From a checkpoint of a small audio captioner.
Model: 14.8M parameters, log mel input, encoder arch resnet_bottleneck, encoder norm groupnorm, encoder activation silu, encoder depths [4, 4, 4], decoder width 256, decoder norm layernorm, decoder activation gelu.
Training: 5300 steps, batches of 256.
Data: trained on synthesised sound scenes: up to three everyday sounds over a background, 26041 training examples, 52.1 epochs.
Rows from block 4 of the text decoder, named by matrix and row number. Rows with one number belong to one attention dimension. Each number is 128 + 24 x the weight over its row's rms, rounded and kept within 0 to 255. All counts start at 0. Numbers have three digits each. After the name is the row's rms in percent of the matrix's.
# v: attention value (decoder.blocks.4.attn.v.weight, 256x256), inputs 0-127
# proj: attention output (decoder.blocks.4.attn.proj.weight, 256x256, transposed), outputs 0-127
v.100 102:111126145141135129129154144116124063130166129124113132110184109136113097129151152141109175109171074107141093102157129124118104122107140123127113122127125125114111122095112166136166093132160126131105152142127163153144139138150157160134149156103090074155148096118118137105132105146137112117124127167163136147126133079093147099101089162108093111134174096132104110112175115125164118166095
v.101 107:117141144159107104135129155132146094105078109144160103175161148170121101129102127138183148117116121159118104121114107121164129184159114159120163132121145098127114119081119157098136146154135138129098093109134192106142179143148134091099120136151084102113108090145159124146145117152106140146129173111127102094134147122135125115175103095133148119101150153122142141097144138150163133166136
v.102 108:156130134112131198156132106127133112115157127131101108115105127124101124107132139132130149134145085172147129145138143177130112120108136118131110132151115132149107120160119115083084107128140146138186143117141131119136117158153125108096116130070136073138142128118131148091169094066137137141139120152119127141131124170145098115120145194146109101153110175124122157163108125081141161164102
v.103 109:122110146154089107121133141136152120122130118134131127122161179173134124117115153150153129146113160142137122116133116147113121173126118156098147136076144133132192107149131148142107114123126169172137090144107115188165142086167123089116088088090118108140107090108095119119122134121136150125135113149139138122139139146148113115189117134104129125098077121136112097107165119148148147110144
v.104 113:151109111111133100150122160104142129096152144111140133153117096126126114128137166091141133195111124106162131059147130133151108120083140116143100094115162162132128141153145106064114102165136183084146117119113113119172164123132114140157160116104111113127118152129142119124146119116082161126125125119168133152147115144097132134165135110129093132095128144100171137137171145122117117097127
v.105 102:074027131150106122099124125114117106143120111128157114108151152127112098096126172133109161080120117140124116116082122091127099133117106097183164127146145100085097161119181098089124150113137148125097147111114143137147120135106143150128141124145130100135132138094149135105139135124109140180168122173143126110112179099144117111098068104155113136094113138154126144141159158133171108127140
v.106 112:125143129167115163127140114140155098110146140112115104130133096102125157116107134087163105092151113152124157139128111113147092135135107144129156117164091113129175148124126150168108092128145135111109147133130120128141171102139171171137089092134181134120115109150134099152109151144157105108118177145125118144089124112098087155117154157152175141128122096148124130135121134159090160177152
v.107 099:139112151131131132120124137131121165102150120132106114062118070125078129120055161157136119118074075144101103134149155083114095123045110108149096112119149116091104162090149146159115116145148119131139151140127122108088149147139132140094150140140149127133109157141139092149168159123131124170087111120118116146138130133090124139131130132135090117093127132134116101104113099149159147110121
v.108 116:113131129106109101138116143122102140109155103130163149127149146175121118089090110151058161117125151128091118078099139168157142122116091111126106103162125098113121130101138150133110111154087137160137109170110097095151111150115135107140127114117144152123126124123106104112121136090129138137136088115166148156111122143133113119122120114117127116150154138116082096119141141092137084114112
v.109 111:129121093140104124155104163147132144145108154163092117090132122138173149100107157092107112153140164127152121120146126137113174108152109155131158097106126067138102096125112120095115095137102138149146099171130129110150136133158144123109117155127143134140084117107109104094142109118159154169118138116111136114140070170108139132159142181131136091104115117166126130125130095112092151106126
v.110 104:157124164132109082162110109099117140152118115136138118132136123092157164147112145144176163112111098142139115165145143136112133116121106130152165129108099141097131154172133127113088118115134140120097099112133141115118160142157170152100120134143077107118108141124137158142147121131131154177116081137138076134150135165170154126111083081129075093129097102147139138161145119127163116155152
v.111 105:173156109150144091127168125135149135096131126134130122097119128147110148163094141126171086145106084126086108129144103123121138154112197147130118129125139145123094124141117125120143218124107129124130135165157108128142135172139073123161112096132156109116102156143120114157138109088115131209143155116107126109134142154155115111133139125107122133162126151139135158104123140129114095150163
v.112 097:107160158121121149150160115118113132105153158143126118123072124100068126139098154141119168129100107141119155137136140130112119117116163164132142117155148097136116138189083129130072089115135117110105142132147111131106105182160140144147117137113157121113122120157108159103147164117148096124071105113105146112145157126101130102111101153107156137110127148146093112111114108128143124121094
v.113 121:119127116144106076140129118134108132148170122108108152109099113114106169111151111112091090151138098122157137111140146143145108137123135130185104122167114116160135145131123107088146118134138114131149114146139112089137141100119168140104140128174143137131130170117112119160152114129086135169131090129135123162139153160100184134160144140099095132106076077156135076172120177123121140121158
v.114 116:135160133122142162141155117167094096100143114120144121123138155123103156118123108116070158124113084104140146147090101097137142073126130138110136124198143178156118101108161115151145114146134140095096115102145119128077118188079107130114127132096135129110169111150096186114105124129149113117146141138126161101129147119101105163090157113098122144128100134148127101130148139109119152173131
v.115 111:111152147146170119109113115086162143093166112094104123129103141113076149154126114118115151145158121146134132107179151109147133116096128058177129128146166207139137139178136129138159147108135110143139144166133082142143159153095108109126149137139113137139145115141139115201114098121110114168123137105103122173092102133124137125120114145135072120106130143129140145105169092123147124119108
v.116 109:133102115107137090147096114099098154172119144158117089139090146118119153122184136128115099116119116110115171167176141135078122078121123120119137136126150156153157080154151112138145103142119094147129107110176129082067111099093158107094121155130111105087124112140087171122131107133120188141137115107098134114107134173146139151134073110112114100110118150110152109186136115111127153127132
v.117 108:122114127085121161126110153124137136101105135140128127122143116135122123116152150115127179155134139123162104109127152113122157123130101103084104173088189130125082126132114127135096121109161088130142090094103143125113123119133116143113125110115144117094108114138178123094135156142140107114106156128130150126134152114083135099112135129108151143114138172092126163134097099127148155089148
v.118 116:169170175115132145131129102165081082113095101142126111094132100149095101088122153135087108120126110147128128132098139116121113116136122117096129077102094109109136161108125117141112108073121133144174144121143128151146164161113097120141135139153153134122154144150084128118123158116154137141118109147120151166129116105098093074076149146078149130150154099157126167119124112146126099161104
v.119 108:162153115150106134129131101122145097116074146140148121138173080126114155130141121145114138084121117163147135155145120118132140122127107126126141136100097148123136111140126117088123130182111119196064146114135188139089158142092169120108112132146109093127161107145126186102176129121141156162136124152075111097102169161129118149105090079095111143128150145112127085157110169121107135129130
v.120 115:145076149107067117104130128127173152134149139104127147095124094170170107140136167180142150148121124099144139115100105137163111177146132101124146102139093105149178127136101123126094129098136128133174168122113133128187089089094093130146116128079117127131170079118114128108133144138166120115150136156087143211109128121098099111109152128135108123109120107114133138145134102100142084157135
v.121 118:138103185086132145099153110095143140151134123138156124156092153149132064144125172148140170087138078135131095121124117133152113160159106108130116125098112084101123169112145117123119116121154122089173140096128140157118148123144097158132146132104096144095142145147129104137137183137150114116132152128128162123159119112108135117094142103108132106117115107126117129113134106126188116079147
v.122 115:141167151106101127164125129157115116112121105125084116156123131097133129168135106126157125144082179153157136121121172152143122139125128124142120132107150132139180098178098172147137136116170125108135119108096080146124131154101092055159144125120158145093144136109129123118136170185091103174087135075139117125151131136122156125160112098133144146145127139126166132096142140155123134119097
v.123 098:098116114137124138139125152092144142155119120106155168135181142162134141141124104135138114114108134117117186136143112101144163107108113120136137097140121122126148157158103119111085108115168150086121126161103118160116106135104121098135123126106112126096103161120174143144160112144105122111112115126106123162134107206090091124165131111144058179145131127133075100104101129114115113154132
v.124 117:095098123157178143129103124104149168146080162146160111129135161081118150100113169146109143104142123121134117135118171128115088136137110136126079104063073121111132144095143148125099133170101140139132152120146136119148146155187138112139164115152137085157099141120129108121090119149115180110121140112130095135134133100188119062140097135146109104140145131101133140176130144146115127102141
v.125 092:135131121110122090142138139126144160108139122140075111083063142109115118164125157099124125172110127088129133161201129088106126100121120096128105112163138131126130167137124147120107119113139179105137087111113138131161165154094156134133084126075142156101105174104144118098143097128131127136103098105110127153173131137148173112116132130152131182107095135142108086137118112140158170125137
v.126 112:131130132140141134112128113109119163150143117148115101167134107134076157104114149128147138133134121106136147112142105125078134131121171122143123086139175137151065113115152146109153135148100105156140115138101134132116126137138161131088132107194105126135148101121141099138129114118134079113120161113112156119083077106118104118110089153123095132103181138113134131100137145085120116116139
v.127 118:123095118146113094132116160124136095130060143113128131131157120124149143153140151137132157127163111134136093141146150115136121106090122120096163112122133128098122149132097131106089123106159168120112109099143146162110167116137103150139126137167121137155141087123152143111157138099107107142122180138135170142176107102143149167147172133154127104164144137113147166100147143134165152084109
v.128 091:129125145125117166127118105113128154103137125100109142060119110117081139163117088133170103144124127131174150121143101122154129135117169097136137141152153072099146132174122113159097142102131157131108111143106143127110133173127165142123125089143114124137140097173123137111111110116069169169150128125149118172128167105136152152140139084140139158099121143161091128130140096151148127131128
v.129 093:146136130123124107129097138160098154144157089141094109068110147146159143176086119081139128110169099122104123152123107072078124133153129137161120155109085107163173150156128155125102159117125107123127120124102146149144162119159094117121125107092098111149137097115138128166143109116132124161177141128110134151119126145170142127132132213111110117131096092127135127170123154101144131126155
v.130 113:128149161094177129121120170124130082145129138155120099136147135104144149158147131148127131147087153120142101156159091111094138154119106153104134116149114102136114114101109120092121112174130137121142148129103141142132189165164110103082133172133115100157148089148149106174081135156127137104129162109161115149150111130065159144104081107128125087106147108096156122155155177133160136163133
v.131 101:136138127111134179113148112152118113121168109143094162046136153098117104156112122162143132092104139135101154112111168120094092126126137092113081124052099131108124124142129146108138142148142114139127164099154149158118128134137120152079115108108148163105120118092146138131101106114106154126122097101133137119073145116109147155144090167117119136139139127087180143129133109091070100150157
v.132 100:136163130112121150154120092130192120114153092117087147133157154161060104124135137109133119140114113102137103097142128130087129099129126152157147103093136136163125083109145131124170084099117162125155146124117147132148126132155143177098117157162139134079141121131135099170117101162115127174100104155111108153164084149139084106104136122090151151118095112139084100091115113122136184131147
v.133 102:100160123118077113154170138139110124131125069123088154135169144152100140172116128132136157135102089129135122146096108145105144111145159120107130102128155122139153119075146140151137167127104088118139101128136159138157125126116133140130111137135125152172074142117154129098158134089173149128116139151116137122114149100169139137090139101130124115115145134156127094095150129157150095142130
v.134 102:120127115089121121127108168111127105106138129109129097115113147099126153152101129118123118128128186120118141100120121114100118160121103152153174120125089110139096182142106151084141162167135169156102143140099160068161120121177144125113106125136134103141128154134154164139088174117158123076119153130143107129124144107104160097100102103180132114086111162123129098135114073115155127132152
v.135 098:088142115138115099138118121130143129109115156119151143149177161156122182113111126139111164118089121151162100164114132155139147092149129150184155130107107096106145141093129150141111159124131116138120112089082133159133122070145134118126127095130150125159106106142158101165099143094151178136185147151119164125135136104141125117123146109132161147137121141128086157130146141144153153142156
v.136 100:128127138184072130140169088110135123063131131145141121138147122158125096126110114132101057132080170130124125124124142101142128106128127112161144117161094109081130116120143122111120149097124144161150096120104163155121114118151117130157174121102142146139129143151108144125137132086135135140132159118131149160150097097148111082131138152146130108126132153181113143117137153098067133131172
v.137 098:128093152100094128106139105134166140147135094130133149099094145112121104142092157164170108148153156085106154117113108147135105121167153122127116124116154111094083142178111113115130109103118160082129138114145141098113157087090122131099103114152148129137111127144119143125146142138087137127128141150167097137136106123134124154107135127128130132124127135116120102078097148113172129145097
v.138 096:118180138102111143131121095119108108143140098147157140099151130123156132140163100088114116108144108162145143157123133156134130149177103120151127098133099130188065142164148129118136137105117111109139127151115116111111095132135133157107152143113134125137154129145113129111154124090159146142108115120139148105090144115077098097117097171113136147099147163166101145122111159136114096161100
v.139 097:103109095140151149109149180149153117107144140135178135119152125140097075135150168117149095113112154123196149114110094083092113093083102130135145148096096099115116092132132135155115141158139117144153143092116083160120154108149135111116138134151104151102135129150160102165137132131085137154129097135120125143110104163074157071160117142113117084066132136133124104146143132135147153103172
v.140 093:123128093137109091112099112126138106100157110121096124123135125115162147150085153117090084138087116120118135106090112106140133138129184134146133147156161084126120110096112151136117135133109084125130087148098145092114124149086133140146087127113101179117126160127111139146130158140105102159127163102177121138142108126159098118086133124084153159135097135138152130181094088147156089182133
v.141 115:167096140104175144126123134138142146096130136159125105082106142133129085169125134105096084097139166150099153133149136072095163156137158102129118079112121120146155129183161119104141149130112133143137129072184097173110164152151104129132125146100129153097164090106136152165150152150094128105095070122085114126125091132117149139143121146153118138107103116135151081126115100111121154160133
v.142 109:149125126094150104123148144101125113148126110125118101094158132118141150115099153108144163157161125117132132121131139128148145056157108161140147108174114143093131133124169095132108147110126159115117140144133148119149102076072135094166133068123145147127125145129108176134132174138112134124106087114131131131117175103193125143137186155127107101108141164092111127143106110098120132100102
v.143 096:136176149122106083135076144140100157147110115136091113185155136121149148100135182132109114141147084140131126129131145087129160178122099138125124144088176136148114166142131140143119071130158078142110133125118126098116117111129101169096142146137127138143113134099119140147133158134164089166143157144151103174168130152136119138116114090080151159173127092143138101135108130169129132089121
v.144 100:109146177104162140134157111136127127095071092134107112089138123169126164134157112165130121174148122117142109172138100114148152207149119105119148094133093120168118182142126145158120096146146131124154162114124157136154108142094143125138127135186116134118102143157143083145098068116084134156103120103150136157129147140127158161089128191098128151123172142134089117158117126154121123122102
v.145 098:127130105076094164131129103167130165121126134104104151116144125149168162093099104137122159132089115129091135142131122147126092114111126135124109118126119142141128148129074103116106134100116141135181107111116108089094155110077151110149113144131118122089148157134141143120143142085087151139086147089133123128154118113138138164122135081132115202106113128145086148136160151123159097160088
v.146 085:120128172119102133114092135128126095120116095128106135134148136098138131077141127077122161142142091122090149140114119137125148108179131170131133160142156193173106109121113152107146112125149119134136125086141162121197127091113107119135101116153140120147160162165102147108128130108112137143133137138130118107120114154143076149110159141132129137146129136139117117076092121146122148085091
v.147 101:153081111092121120115122134106098147118098121137111121114138123059126111128122123165141116117165134130131083183143149117120127160149098127152148129095120127128082174096125142100075162104122193149170132099144136129097147139119149132083149114123166168143122119121136146098170116089189141169086145140110130094109103115108113145087068180153123113119090158103113208114163105076122112128147
v.148 101:128126156087153128153135158114107181162156147118081114168164199100146150135124138108119133144092150097117101133173139096119122152142131148121134109128138135174117129091111099133109136134120127156145145112091162123115187124127109079072152122092160115178131115131141148147130144158117169164094127127136108094117106125082147154085122130128104113085146100146063123149147113138155119120128
v.149 108:159082106142141097148128117094125173093129085153112140123098103137127145124126139128110166149100125126152139115143090120156154104117128118133142139142131120116135111132155120142192149145111095133087136133159128145128117112138116153077105107186144127115116138089085140132070156204145095111119134122092145147143053149141137143134146147137100167119151108138120142104139154099125138082161
v.150 114:142122143148107126105121145157117125139145154167134107107120127126136067173141113137133095156129150124117155148124132106132156148131140130127090153172117144103167122116113184149134131144117128140136124108145142121105125132140126143161183112143090133104156152175147113112146189100140109105110115085129132139125115145115091131221160123116131116145124148118131121113119168114058153110173
v.151 088:090092122115115142145174116176127127088096147093124128114129126075092115111111114127136182140097099094164081134135114142134128120126119111162170110096091083070135120126106119114178165160163132148097137131125151127138162192100152122128118061090126146126147172131128140120128120184136102118128119111147128140128132095087146137150124114138146131139114113135105153146115130146119122114139
proj.100 100:118138159156167139124152118116094143113100154134128149126080170104128134164130112118101114129098141131087113149098151143118130157096155102131121169096138160075155118137189120093064114117107154100116150153146124116114139095122118171134089138146170146109088176108139146143129117074115145135093104132166117098146110156103102143153088112144156144114108136150097178115145128140135107126139
proj.101 106:137155143120104133149126127129149146100099139107149129092116110141141162150142124095112136138125165080114124097105138130139091102107175105174083114112133144088164157148079126140123088116111129116156136135132081134141090134120113109158121155088124119176158135136123127128104187111129097135131079111123138117081089121165143122116150139127118111153115136146140145157112126092116117135130
proj.102 108:098130121155106098119116122123109133156135149107131131154119122153142120148136104130160117091105101089133157115140158113148138117144102098155169189085106122140126108119139122117220139095134117109099100143099133164099139168141171185115133113142122164096131117148116089149090133146145133135157139148141103087136114143129117171171111127110132161112148134117124162121158141149121149140148
proj.103 113:138079114108152157175098118103102125123139136124096118142119091112111146070146143097123118111167090094090131133128158141150051112128139090172142113152103132117117125090144139107127095127131124127148129135121109105122131174129140133136174113131137129143157122163151163100111157130162132166134125108187141156096131093093128086067107161136114152120140133132138125142156133105120079126118
proj.104 114:133093131117144168084119081119125144090164097126091198126137156135157156106137132117110122112156146132128117120174135182101159140107109136112124130135108111158140136141175137150126129138138101173119126151137153138094113157131132146138104092118122122127125133125120128154125105103151110113082124168063147138105164160161174122118117081133143153129152147103117096155129137121124144127094
proj.105 102:137190147120128120126156108119107124175181171119110127118096133166092117161147097159080129156089119101135134146146129136128153115121120142072127136077120124096107128124089134154105094132100128134138126138130141149134164101159162117132083096119162133128086121118129138122136096092135124129103113134112094118145056139102128132129118139113168100157128146123121128161136115096127122111140
proj.106 115:122109119114107135168132156112105150104114112123085135157100133087091101105179087135111157155095147140158122093116115124130145125153106117156095092110169154140147095149135100111178114151138144163154124148166129090117119142140119146115179103180091113116113141092109116094111122119133147140133168143093128107158106171169097150139104177136116159118111135102145125130131144132162096098151
proj.107 104:105171114122104078113107123129120113124119142143126135165127196096113106122150131102121138115149141139138133140161119103113143136132142109108103127140091127147145134159093134153109144115164137097084108107154144113122129119101146136144074147125115086120123142114139113136138134108107115091131106141131105081116120085156115120154137090140163107149101118132138141171140173073127133131152
proj.108 106:167101147086139172135173132148129126138136135116135083122121111106150142163135110107152128131172104125127100150159140122125144153135100138138173156135158114134120105135136141096112170141126114050144100142110110189100125106174146090120126103117171099106122125096143142131126130140111109145152143151103145109127143141089160107143127116131116152116149095148127174160084108159132186135160
proj.109 108:112140163115150178103134096151137111157159116112158102137156161093077121120096109127138117129130174097100154153116119110125138116146162114100109146126120161155126142128150148154125128108134088141095145146116125160108124134121117116147138146086156097109157126133172103142127124150086159112171105095083133162103146135177079130082159122141123197097173130133081084148148161166114155114153
proj.110 105:125159109161096163103146122156105089126127150111100133175108102127128124133139136111132098108101118115129097111109134131127128112171160121086083130103135142131098117095129139146125117125116105132149138123124080149112133115114103124144082121118173166138143155142141135126145140152138110175073142109150151154078078114137131116129156169091158119130111141126135139116188140128098163096104
proj.111 101:129128130123128139128084140134126129148134123111133163113127160147122097127148134109104126131213103154159105099116119122148104131137079140153114136117087141141145151150114150181127098117102145133128098109126129110115107128107145148140186148112104142117164139143119123066159173123119102092140105155106118091148118118156151126143139123134101114084062091079112121164125115078125116133126
proj.112 098:143140122165145100092100159107151122139126112105103114099111149109136103155139095129134103138104120090185129159125092108126123145131083113139116105087142134136142086136130129136145130153145135110137120122148172110142158096082144133124159138141128131109120144126099102095108115139102139130098159138120085150139093110161099100168151088155139112135126100135132187136166145161122137137134
proj.113 125:127108155111128143113135124151143129129133147113152108143106121153111107123147123105134160100150157105168104138131109120146185146152171167078114146129128100142127120148141123145112149140108136168112114135127151172071134146141084152143129130084102115083135108114151104132131128082138118094132147165097127134099124122142130152095142134184100152126144164114130161139149091101115149118109
proj.114 118:154093116094128096150121120126114181162116091155133137092077125150094121181125139141136120130118132155138149132169139146119114171140097137135163150093089095122162123111139145118121104104172149167177127124113185135141144085130151129128120120137129158103089140130107082087119133092132124119116160159152115145121129141132134085148109172140124118118122098099121173167127133124154106115127
proj.115 116:120097159142124165154173148127110076139129138139167155166093153138216115139146114128127117125127103129116121151107109115144146161129113173091113129108083104107154123084146132141089123084107169125085109093112102114120145095126154142101132143144134147096131141138116134125108128114126127116131115146142103102124140138142115155106128116122174130152119086150124113112146092133107077138111
proj.116 109:126117159121095109122130130179144089154142163112132128143177108129150114164084138118156150126116068162108109150087138083111122132202118128093162148175107063110097152103133151143161157112130162165147133095092114119117191115115122135123122103112132155130144144121150147126138126133134140144085138111119141204120144124085142127115169159105147125169139113110162116088131117158133121109163
proj.117 102:083158117156123103085122122139131137133156103111143148148120129130177159149110138128152104111105115147097185139082088140086111110084148102161191119149118146154116102109113123110092171154111127090115128150148112137122155167131147131101093111115119099156134120100115110143122077103119159061149123104123145153121108101151113117153131107117133099123140143141129138118122186141139128143094
proj.118 116:105107126133097136157117186135127175124132158119141143136120168123112150150129141142140131122121117120134130146190130092102120136082094129163117166152130151154132128146158168093096129113112119120097162132166145107151112127165116110114121123136114111144123093105145092102130119091105127124137169124176117090090144111176140135209082146117129138100080121144089130131153155107107124093122
proj.119 110:141144148125146112135112154163107161141086128110087114160099150114118110128111120150169127135137162106099133128096165107085133082124156151055103142124172110129158143096104117153144132101148162117202113117133102090139114106128134132130128129129125154114111185117109129146082107116126134157094121110177134123116118133172120116157165176130165105127113143113172171067155093112146129113095
proj.120 113:107149144170151175201101140128081141117132136144093117117143148136124143108141107112115113086159125129152083125138169116091151092101119152083104147152127110084134136156143134090126152155086153155125127159137108110096128154164115139106132093159177101114132164148129133161102111104118136167132094158173139085140142139107150144151123099145128124131110117111105150094102127143103114083110
proj.121 120:118120111171126085111115125153104131123176140147119185145164119123154180114109096142116067134084122103124110115158159144130155093085127117137119088126129138145131130158133149111122151165117115125087145137154123127160103126099141126131109136141179116165140104136120142117075126119114105111106093127159135138117113127110125124150104091130122105138128160150160118151093144122079134135108
proj.122 118:139104106154163142095118122085160164090134141105165115099082139152148152099110144110123140105185110089120115148182094125118120129120115142098124065136140148130107123062123101137169166141128118142159089093126155097160107118106143106124141130120089132127140149120147131134093149106115097113143142176132141107071169134124116085089145139130158124127124104174136079132119101095156120128122
proj.123 100:142122158134149133109114076172098134070138123136086136105101118118161155128148137115119159107120118133142092118115115141119107103107137135093134122108116156109087120120140132118131094116148103121075117137088153095095139142134170118159153108159190107140148129138076130139137118117135102158130134144185126084155160110142150171149173148160151127134151080089120136090148130087140130127090
proj.124 122:129164125138128133132141146121142099112144153145089110163142106106141135104136115118140102143105071125092102076132115143122109125119128121133165168151125109107066153141110115154129152089157124158132139118133121171136113108143134116141070164097108164160136111115145103150179155171186121137114148118104165136140081132100108124095145121140109133118098152145107118097171135126139124147153
proj.125 094:083169095120136123092095100129078112149150093144105165094149146125117153108127081117139139116153112144121109150115148152129111129120106145115168134132099125137129083133141128168131135100174092118093110075124127115083161098156107143121130105141106106106161155157146110140157128091130161110133153147135130108098169160148138141125187152143154072137138064123113113132140137133106125153091
proj.126 114:140116128149049125137155133159103075134124138157112154139113141143156125154123112114141114180127119151104151149086116120153114144113134138139129150147094141133139121109127134143102106132121167099139126156113150136156141117119114153084118144132108160086121160108106085112099141143148125107160136108099130159162138143171157149145158073133149159157055091124105110157148145143138139118102
proj.127 114:123143141131090131112140060106123134128171127106123186134139119138117114117129119135144087135113136084132180106132120179098129110092145148121120118116117146133135136120116178111163116108080116094135158145165136075191112167119122139146108117105113096134167143130133128125134118116121134144124129143093110091092107095158112088111103126105109104118107192152144113158126125119130101134148
proj.128 092:088162155155100113096160101134099075150106170121113128118126092155108115128138141169143124106125169096149117129108165125125096138133133130105127140164122150134127127110113177162121110132153110113080153090150122125135154143086118074128130150102169159158156140125178151111086103162192073150110124164104082128107107155106127141120132131134129112147113124097146133091129160075126131141126
proj.129 093:178148141119132103104134159144080117149131114116130179178137121107091171084113139131165116132100151142147124146120145172091111104130091105116121094118123105126116156166146126136118128183131132147129097157112116130133170147127132135121111100141128195125129172142087141107060114167162128116131153133155130120141130087104124148138107108153126147113170091092149125129125112102121149163099
proj.130 112:105114122118086137123137096100123144125097134157130173147121135148132132147108124105107123137123142121097121100088143111183155111146146134128109130088101147107125139119150119135105134106124165151153153166131127110120108176142083141135126134072124144069141149114143132131165113123099149137135131156099148143115139075134100130149179100160152169187148113155091140112137131142114144132135
proj.131 098:124106119180164103138152122096082182098095133107150141176106108152122144089141128110144138152167148104102138134169112110119093070112132137096134116161143135122119147120105073117147133080100131169110139182157144108103130131097128111157132095127091112131136157126125119166101108177116075138153161144117127149141131119155110111120133133159154138159141114126134113097171142116152138125172
proj.132 096:134113124083111082165097185128082127167146145060160075128147121153151128151162116153124156124138103121123119133130147116167104135147133134159151140115099092114169108149118140145107126134121123114084106115126121132083124143086109106144164111076134131116116120117099140113168147106139110114146113134154104109088134130143149158151118136107101103102145142098163150123095120103139115134123
proj.133 101:164104161124164106138121131103090139168078135087132149164167114154106170104153128156161137129176154104092146115123127142113124135086069152122098139175120140142111166123109163110107091159119178145123117146143176162125108161110104089092150137102134087112161123127116112141101116144134108126122142169105127149139107139100144097126117086112097151139121133113138161086103130114128164119117
proj.134 106:156092134101073152126163127147123132128117124167154146140145122150091129165148123153108142162120107130127133171116131135142167122134149120146115137127120151135155089117114122147132097166110201100128108126139132142142122163090118105165155166129130162066112116148111162141148121127116127144135138150113136123131110120123103132147118159159134160149151099139143144078141127112103153166080
proj.135 097:151072094101094149105117152124148094127135122152105133082167103132137137171087129154136165126120164138146165080155108089085121134133131120146155170167145131166171124141128162133160124105108139156161142137104147087148134125146135140125144170120109171135133068116127165098132123127124120114063152093146127155115096159114154149097109142147112120127176075121139095113113102149110108168159
proj.136 101:134134144097149130109127132151116148142108097097108083111123131126114123139149135126126171115175140151139127150141097113101161133140109092138098162086135155170155138122093127162119087150120160114126141067124110106139148152100143117097122123111121130141117123164101133127127145135120111120118158173127070126130092129140131147103156120063142098153126063116118087159136126152141135160122
proj.137 096:128111138094125086112161097181048112126097131092138138130128153133095180081116135131104149133127121116157088143126119139125131073097123090110137121143183085128119137129154111125120116123132100134109133107117142148164129103115138098136129113076120141118152155127133113126095089131158121124142124148110134133137163153166125129122127157099137140112121156135129144132150126160127127102180
proj.138 090:106164128147145107167140089131112110123108140145100113118110121151131132145089145137126163151121163152150125140122099081125142063104143094109099147150128129098135122110090091107096137124113115122174132139111127112110155123118084091133155130078159119132144131117091129158107123156104116130113126111126131187143144089149159147144117116119136163129120100140105140134159116153162156104190
proj.139 100:122116087131131139166145137101122147168131122160102114114105126131127122153136121109105108131131141128154096139155133112144135100140130153100152136111155163133154151105115131119137117163160099166110128126133126073097117171103155126121114188072135119163158085112096097084136141113085113100102144109159126132131140115179131093156104085132193127144153117107126113146131146098109123101099
proj.140 091:150138164118118128159142137121111148108099153111114145129161122117080146104104140140125148157109129136134131116169127140104107100098134172100111120155126104112144127119119162159127114141122129076128122104114097145140125125186134087138133104143143104148146142108121088117096142162163158120113097157117080094108138143118133149127139138105124134071166123126110118110078116090137136141156
proj.141 119:129172154142127110133128144073133164154159161113082136165156129125101123134097129113146108108153098110130084165128141140136138101131127142114116140116131125130158082115132151178100149138158150117116110114106121069133146143128123121149106086110165113163095163089104106117114134114153138156160110151184100159114142132150085087129106092057125135150129130096140112164135121104159141130096
proj.142 103:116104137119170147093100159145140117110126138093152170127122064135131150135160120165106144165102142119148069161094106137098140165129143117136148127151133095133119130148093083126134079156128097155135147075116097160129109141127115126131133138120122154120143142156097130116119129122093152164122114150095152134148124150100117165100049118117131130120142116159091152122140140137149126121149
proj.143 093:158099133113102103147110092152148126121131141098131104092127138121150106102118125169165139130116128079117125134148150136127059139114154103088165121150116103095150146107132152112134143111132151110139133161123159151120137122119162120119123138144147123151112132096133091104085137126134180086125137116138166084138156146156109176125122174133114116099125169172092157107112101108112154122106
proj.144 107:130127134136119096107139142104091160107124154100142151096106131117132106108099133112134134089116156154156127101123135111140146153150131111131117105123148129131101120133108113125122127119128103102115121145167165101164108119113126141135125122083129116111114075125143125125115129128130105147148141174127129172141141102114135106124117145143111140152106140110087170137092150109147132126174
proj.145 097:114123119154115106150154124091110075088112123105169153147125157121079096133108124159150129147148169105143139142134136127122121120102170132138122196147148110132121149104126168145116096104091087124146146076145132128138119105118149166112136128123111116164186117118128099097125147149120082142084129145103097121100148119128130135080133127118148145119109151101093093099124142155109129123162
proj.146 080:164104111132115137124093127159098169161153109149139102119160149139142162139149145161182116131106149152136136144129128151129123124118133074136157145159145043110121161161163081107182100108078096134122104139110141111091119095097155153092138131125088156105072121118093088120131107163138098106138125119105158117175189095127136131082120130095127088081122107122111133094133124113123134117117
proj.147 100:146129151175120106164171129145128088157138102150100140162117101167114129101122092154141163148096108116140198091140120128116146093108127125092134113135103125128116097138110085111138120127097126117146086112153134125121154125136106120132111107118112137146124144125147114156116091129095131102149173138166088181143137131161145102118162108102133146154148108129114086103129143151172135136138
proj.148 101:180087137141086120126133120122100113145148132111159150157111133144100160159107103155118155114102117104148166170104111143125100118154104101142109133139110114126146129099139136103156126136135104128132117102152112083131162159131122162140107142096107177110140138100092082104140107092098105082125156127125150164136167113110130120098182141148148131157147146109140118122129156098157138133115
proj.149 109:144086169138133070087137174121161107153098163095151128092172114135160120122104108078121177117112090105104084144157151165099119162108121092148122083103135099160146141189140108093112106099136175114114129138132108095162131115149184118170121145156111117092158119132115129085120149108095116134123101118171118148131136112117089104120117117125136102117143145134132124112121110124124102124087
proj.150 110:126157102128138075149138113105139147134090099094105114153137105157122146098119127098140110108094145123121148115121143147099134111172144114126090120070136133128162122091126112137124114104135148159142147167106102098157112111133105166114176130128126099109098134070089092100126102154108119124114183136116128141172103125147132150115177118094130094124116091158146072114139122160122124128161
proj.151 086:114126148108120145142125135109110102129131148156146145147169116169150143124119126126143111140126129121126137098117143124094099104118120117133155096152185141172125116101141148129155101124102105109103149143147104114161117130115120113150147134098112183137115093112162111201123132108111125127135149127121105124108127152167127093104114138107095126159154142140146115124179119082111136145108